{"encoder_arch": "convnext_v2", "model": "model that predicts concentration at each pixel", "dataset": "reaction-diffusion patterns (Gray-Scott)", "train_examples": 95000, "image_size": 64, "crop_scale_min": 1, "horizontal_flip": true, "encoder_isotropic": false, "encoder_norm": "rmsnorm", "encoder_activation": "gelu", "encoder_moe": "expert_choice", "encoder_num_experts": 16, "encoder_moe_every": 1, "encoder_expert_mlp_ratio": 1, "encoder_experts_per_token": 1, "encoder_shared_expert": false, "encoder_patch_size": [4, 4], "encoder_conv_stem": false, "encoder_depths": [7, 7], "encoder_widths": [96, 192], "encoder_kernel_size": 5, "decoder_norm": "groupnorm", "decoder_activation": "relu", "decoder_weight_standardization": true, "decoder_widths": [48, 96, 192, 192], "decoder_blocks_per_level": 2, "decoder_block": "basic", "decoder_attention": false, "decoder_upsampling": "transposed_conv", "loss": "l1", "targets": "concentration", "residual_init": "scaled_by_depth", "optimizer": "soap", "beta2": 0.95, "lr": 0.0019, "beta1": 0.95, "shampoo_beta": 0.95, "eps": 1e-08, "precondition_frequency": 20, "max_precond_dim": 512, "one_sided": true, "adamw_lr_other_params": 0.0019, "steps": 10100, "batch_size": 128, "epochs": 13.6, "lr_schedule": "wsd_sqrt", "decay_fraction": 0.2, "final_lr_fraction": 0.05, "warmup_steps": 1010, "weight_decay": 0.2, "adamw_weight_decay_other_params": 0.05}
Rows from block 10 of the encoder of a small model that predicts concentration at each pixel, named by matrix and row number. Rows with one number within an expert belong to one neuron, the router's apart. Each number is 128 + 32 x the weight over its row's rms, rounded and kept within 0 to 255. All counts start at 0. Numbers have three digits each. After the name is the row's rms in percent of the matrix's.
After each expert's rows are labels from the 100 images, of 14976, where the router gives the expert most weight on average: "responds to" is what is common among them; "place" is the part of the image that holds the peak. Only what is clearly more common there than usual is listed. The data: reaction-diffusion patterns (Gray-Scott).
# router: router (encoder.blocks.10.mlp.router.weight, 16x192, trained with AdamW), inputs 64-127
# up: expert up (encoder.blocks.10.mlp.up, 16x192x192), inputs 64-127
# down: expert down (encoder.blocks.10.mlp.down, 16x192x192, transposed), outputs 64-127

# expert 4
router.4 115:108079148160141147122083163151102175109143146174158165120129104132134116137149086146140089116183076124166123180171079129118115103093116148158044139133198146194091110102066151100183157140109159
up.0 074:114136140093143065149131107154134121092153087145044133102162139162116116117065171085165119164126089181147072125157110053147129123098119107104086153158088167124111093111133071128107143147067118
down.0 089:138117066141115055132134141113119132105127140115119129087058120118130152137127079110138121090127145077128159131077115089194093114130097101153168124143134062072116116161097117177118121077148119
up.1 107:120139127109209207158145136074075103188109088170096211101141131155087176159197139100087136116094100117143181099119085135124125126094181108091121112151153099106172124115130138091184103120124153
down.1 097:057123138107127108163116094106128079060126132163118130198141136099162179138115158165131110124133114134181127107117108120183166136154172166106135129161156193123140152097104158155127150201102158
responds to: dark
place: top left

# expert 10
router.10 089:192183097115126092109143113129194129134169098088146062114146087175115092145130155131123153109155133148097151069106168172154138130135195170048148082126089154093111120101157136156071110153129094
up.0 109:165121109136129128122174129104146148108180164122171081124147142098075128110174131107111133108091134160133162112197158128131077139086174133164119098085095104103093164106141103148143122077198222
down.0 100:155168139112114053212096123166125157103127062175129140128156071131128178098125151129143140155130132170169104159162111160114093118087213138121088139130148138073092166099134093073139167140107115
up.1 075:138116084101157094112113064125122111137167165149145109188098153143106130116157164130106142133084119142096126129082151175055180166160088124113124090073082086136204149154126108129137228101139093
down.1 077:188152130087099141105101100097129168122179124145144152125166122125124118199138078080142081102104170148174094140095109164153148121094129092178112179114105100091173152103121122067166156107131124
responds to: feed 0.078 kill 0.061
place: bottom left

# expert 13
router.13 148:150149112145120136168165105092144123093070128104112134166140159127095101114080176129079113134083137109087093127112107136111151107101091156141168102112116151080075182190139090137115083134136115
up.0 079:094113127073175140146090165114108078157145131105152115155121134121105097097162076096135162131159204189128166120159145132155133108187143125117236139135147132144127107129163149081107165120101140
down.0 093:141184131103099069136122119126157090061161135156094138171136093124141098150115119128155135139131102085136152078117133140126152147172169095101126148122130063137138201126127155154169137149129152
up.1 121:087075101089149141118090115124134196145131116138097092121129056145067150140132089069147110114134125124168130175087146149127124132120135095106114168123161120167136082153112157143111150157118070
down.1 088:126162121089145110151144125136166113073185116134097101174175082125092134100130167125158154133180137126162119084100131141141175140141188117124185120152094099153116185137143136136147113131091170
responds to: pastel; grey
place: top left

# expert 15
router.15 105:086064151160122156113098173118135161121172105172118130155153138140163152149128121114150086080164082099164150145132120137132114095111134084120099155108173145195136104123060157098198184157156150
up.0 119:131107140118110154130139100141074055191139120103148075118144134087102127045144123110155158186154185166110140093150180127132098128177161124127156100159118136105101092135148152093121094098142099
down.0 111:116190152122104191125129140128164063190101137105142093058118124144117055111068124155139097159144142101077123119136115108129135094070102084116088178094121156180128042123103110067141094073137125
up.1 117:138155095139147120164150149117161133151090083167124143101118159143178135107111171187068131206092148195127163093122112148118194120077078124105136117167108169105120117022122113055126112118161081
down.1 117:203149076137103036173155132129167126112119118141118148175146074145135099111149158133113106166180101131188090097103126126111096151156098133183114144122142152151132142126182064106132046108066129
responds to: dark
place: bottom left

# expert 7
router.7 083:139184158153114122115126151138111105183170102090133105101125114137107091121168159126087138116149139172134144088104153204129146133145188163101156089105113146094156125081132178216117099133099113
up.0 083:202129184121113140139122190103108134114189131121143143095129126105150141121163136086119082103197177156162151134083187120136153118114114145122095124121165180132133065117133137137140082143147099
down.0 088:159157076137141105150159138124098124112089114167104140114140100113112157142111098143094150116177136147168107169110091163141142178114133152114178103131130142153105149129149112095111058128064088
up.1 094:096098124134121117126137079175110120131190084094125132138143173143164145136142137151201144085084126145103179074052215143123144152142210089091150174126133120109145122122133052133113172148140151
down.1 101:104136113107101108180085152158217074094146115163119120182162093137120080118165118164127100136132083126124156133141126155115153111095092138124212172155144122174143126165115104168158085103065127
responds to: feed 0.078 kill 0.061
place: bottom left; top left

# expert 3
router.3 105:097077119140101142122098145132150183130183113176142127142120133152165190125127108120123092111180085152169118169156101138155124109170192095180126175110147140175167106129106123145101138161121115
up.0 099:113136097105132141224112145136169163113122173154098107116134121151152124132110119112181149117125154093132122161138107094132115126182196175128149132117124092100163145157136133118160105101102120
down.0 124:175093112086149099091139166113133097092147197138094077113195113081109157099139120103116134101146129115174085087138076108142144143089117125088089159125167085132156145160119091187145095129119074
up.1 094:084132168127085097096118177083079143134096157138105187135079141134101144091147133154211120104103142166135131112125161094143105127079176110107150099157128178166197095122140114118121022119093113
down.1 098:148103141136108094114149106132113170125077086102141142186149103130146142111149108129160200144149111127118122137143081183153134177148152183133113099174139132089136072090140106086135099135082096
responds to: embossed; stretched; dark
place: bottom left

# expert 12
router.12 090:204190129122128083136122136117175095171166074109133094083178114157118089122115141135103131152148144152094157099152179187172145148136176158068142108135095168104102131114167138189075098128112092
up.0 105:119131063093134168199047164106140072131104114120098111126088125079105083112104157116114193119158153115081176107123097137135096174136082072103154096174127169136100145107103087105122141099170138
down.0 102:172145131113125078186124159138123134119135113173119119115118118151122079078081094133115076080062145130126139091151062114112123168117050147138127097158134153166108119131212089037120169117138159
up.1 102:160140073114103075161118088102162117109094148160137108114130147110087137093104168183085169132055167089095154149137086170102112167113064063149150135146112149141144151126106092148118089119149089
down.1 096:148147135134070066114109096124070134123130097145152106143107143128131150110044142154148173123131160134109082097196139108147131069090080114154117128108114145108181092115096229127143227129148178
responds to: stretched; feed 0.078 kill 0.061
place: bottom left

# expert 6
router.6 070:138119173095068107173106088106128110168134134109148123168143111182136146119071162116170112148145116124129089121127100205145090122144184155089137129111073125143114120126102168164121127095116126
up.0 092:166151098137082115154185179128117058182171141066118151130108089098209164134132115124108146152105081134116153140092131157113101118179102156067155104096126121107190088117155165152126137125140104
down.0 093:131149141095128162107080062097139069065155098143098124141151148073127138141145124081129165093134084104122139105140105149106116087145130139112068090109103074101096158128111117136139128111166143
up.1 062:122129103140161153076119115103144127159132093107095144098174149142160100135146106067174138139149126182157120117092149098100129126158105123111156125132128056151135100163133116126097082120077058
down.1 105:117107127127153166131113072126098123107127120128118089106124161155167075148094157133155184140098134106094125124181207128153124097108133171122130115107123076093126157104069174113157174120127131
responds to: embossed; stretched
place: top left; bottom left

# expert 0
router.0 116:092075146142137121122105154135139199139143120211142100123153121124143173159116091125143082102121064109182131169141102155116095099132151111171089168117175152184162122111075145068147114153138112
up.0 076:053133157117099157128141090174115164125155154161102114104107066099098119090153106153116110127110090121121089147164137161078190084073068081176133130209121107164218124103125218081106155139102115
down.0 104:119117162153103123162139074126057127096119162113140125121094189133125215098143138164119091139122184148172117128163127138123127159153137158110141158159131129124100126137124236175137134159060109
up.1 108:140144091112163056116164096092165156124123163110166138145091110051127111151121136074070119098070124086152124147082129091126127141119149127115161122170106144132093149129150086111135116148060145
down.1 110:063085142149163179127089205100110102114141080081148136085119156105166046145157099139114121129047092158123118136054112095128085086129107123176100063097124127148152119153132108196106129140186090
responds to: dark; embossed
place: bottom left

# expert 9
router.9 084:197136133103081095110142130141158132132215110104142077095196074170132102132120140139095156136143130157124113086102189196144135143169220149078150104111118106107150110071143171170117106146120114
up.0 070:112157124100130144129047155168132128037114158110167115126103150133145127154095121096114078155159145116102103161093089144067073127145100059146117123124171112151154101106129140105109224123161154
down.0 093:129145208180131131100165166153121132133128113129152127073102163075102110152081124102100095190101165066130149183174126132068109151150124117073127128171113135109073075133136122125086190109157142
up.1 090:158149113166118146191140185138141189087090157092109151150130150166124149146090188130111136126079120174100099143091045099152076141083065158159088201148092153107175163118106123144146162081201118
down.1 092:060103142090133129112100107144171120094126140090059162166148117157132097075160038096144154110161102114113127122109128079154181131110111186193173119091114111139130129145124120151161146113133119
responds to: embossed; stretched
place: bottom left

# expert 14
router.14 086:193146100104131141101111104126153131120108087098138091139174112123065089130071173107141115075161165079114103094089198139149138124084179143096154127115096175117092148116137106193087144145101103
up.0 087:090141097167204107120058126135208166121141150112149128105123146157138063121090076140131083098177122091167142150170126112103121114120103140105091106156162152156073117142127121126115113120066104
down.0 101:061086135136110126178140149106123151111150089126119131143130138143119151160155079157090104116034130130111108088117088148092091149106123103159151123127143110148119138082145105059166113138146106
up.1 128:174101130150113169145148146116117129125197096156144121151138179134111130184119160143154071103161168126153147060138125099173133093112221147173154140127159153077140154104111109119084096153151152
down.1 112:099089141122105118162133147129143170108123083125101149129170110143103155141169100151092120153075095184106120112102082132071118120068140100119124144157159132101141134068122067128131093136088051
responds to: pastel
place: top right

# expert 8
router.8 082:153118158183062084045091098162106164114171102150142115128137137168044095124121205128097131070137134207151089103088134191125153144120176125115176154140121127102129107128132155173093154139156114
up.0 079:173122065123091074153153148109146115144112124097081119106173124112138058105164109153104158066090103147103131135153103137160149139176109118119052113108136097135091115076130091119089107115123073
down.0 087:146075059133150125113120113062101127127154095108093128074092149136140084127135121131114183147181144087128109093091183145163137129172145156136170115142119137150112143128161162139134145155198077
up.1 095:123107091115081104134103075177129101125142131127120102121110123120138090127198088151135127154114102136104162126185131137024119149079166184091120117105111094129118122147138136087097134133053188
down.1 093:123175091149156156106173199139132144165141155099138072085127127168127134120115106143085119107097201075153092113216157143102111191105172134122178115103122162116057169164125189079135111133151135
responds to: embossed; stretched
place: bottom left; top left

# expert 11
router.11 131:136166156201174168074125127138083098122113120059155139108079167122129084178109175177088114099084168098117145106122083093067115136087078153162098149110091167104125147090109127162152192120199174
up.0 103:138105133114145115086061196069098101164186136126121127072085083085139152154178113106115083113135170101197100162109145100159105120107144085136121126131173174132092111129098154155122152182139100
down.0 104:161136142095130131155111160090164158038153150173070119170169074104098043091084095154188144153120095131129169096117137120101145120132168130100136132106105091139089191126180121148164103146071158
up.1 096:137154133126180108111055174139077113163115120155133177098157160131144124105064148125125127158111132138163156146112049114090084118157046133115091150135128132157142119175087060078139098140158082
down.1 109:145161111128165138083171140135126137205091063083124147139082162113123121123115137121138114085139204110102108135107159135162207090129074116124154133114050111107111096106126154099054156100204153
responds to: pastel; feed 0.078 kill 0.061; feed 0.058 kill 0.065
place: bottom left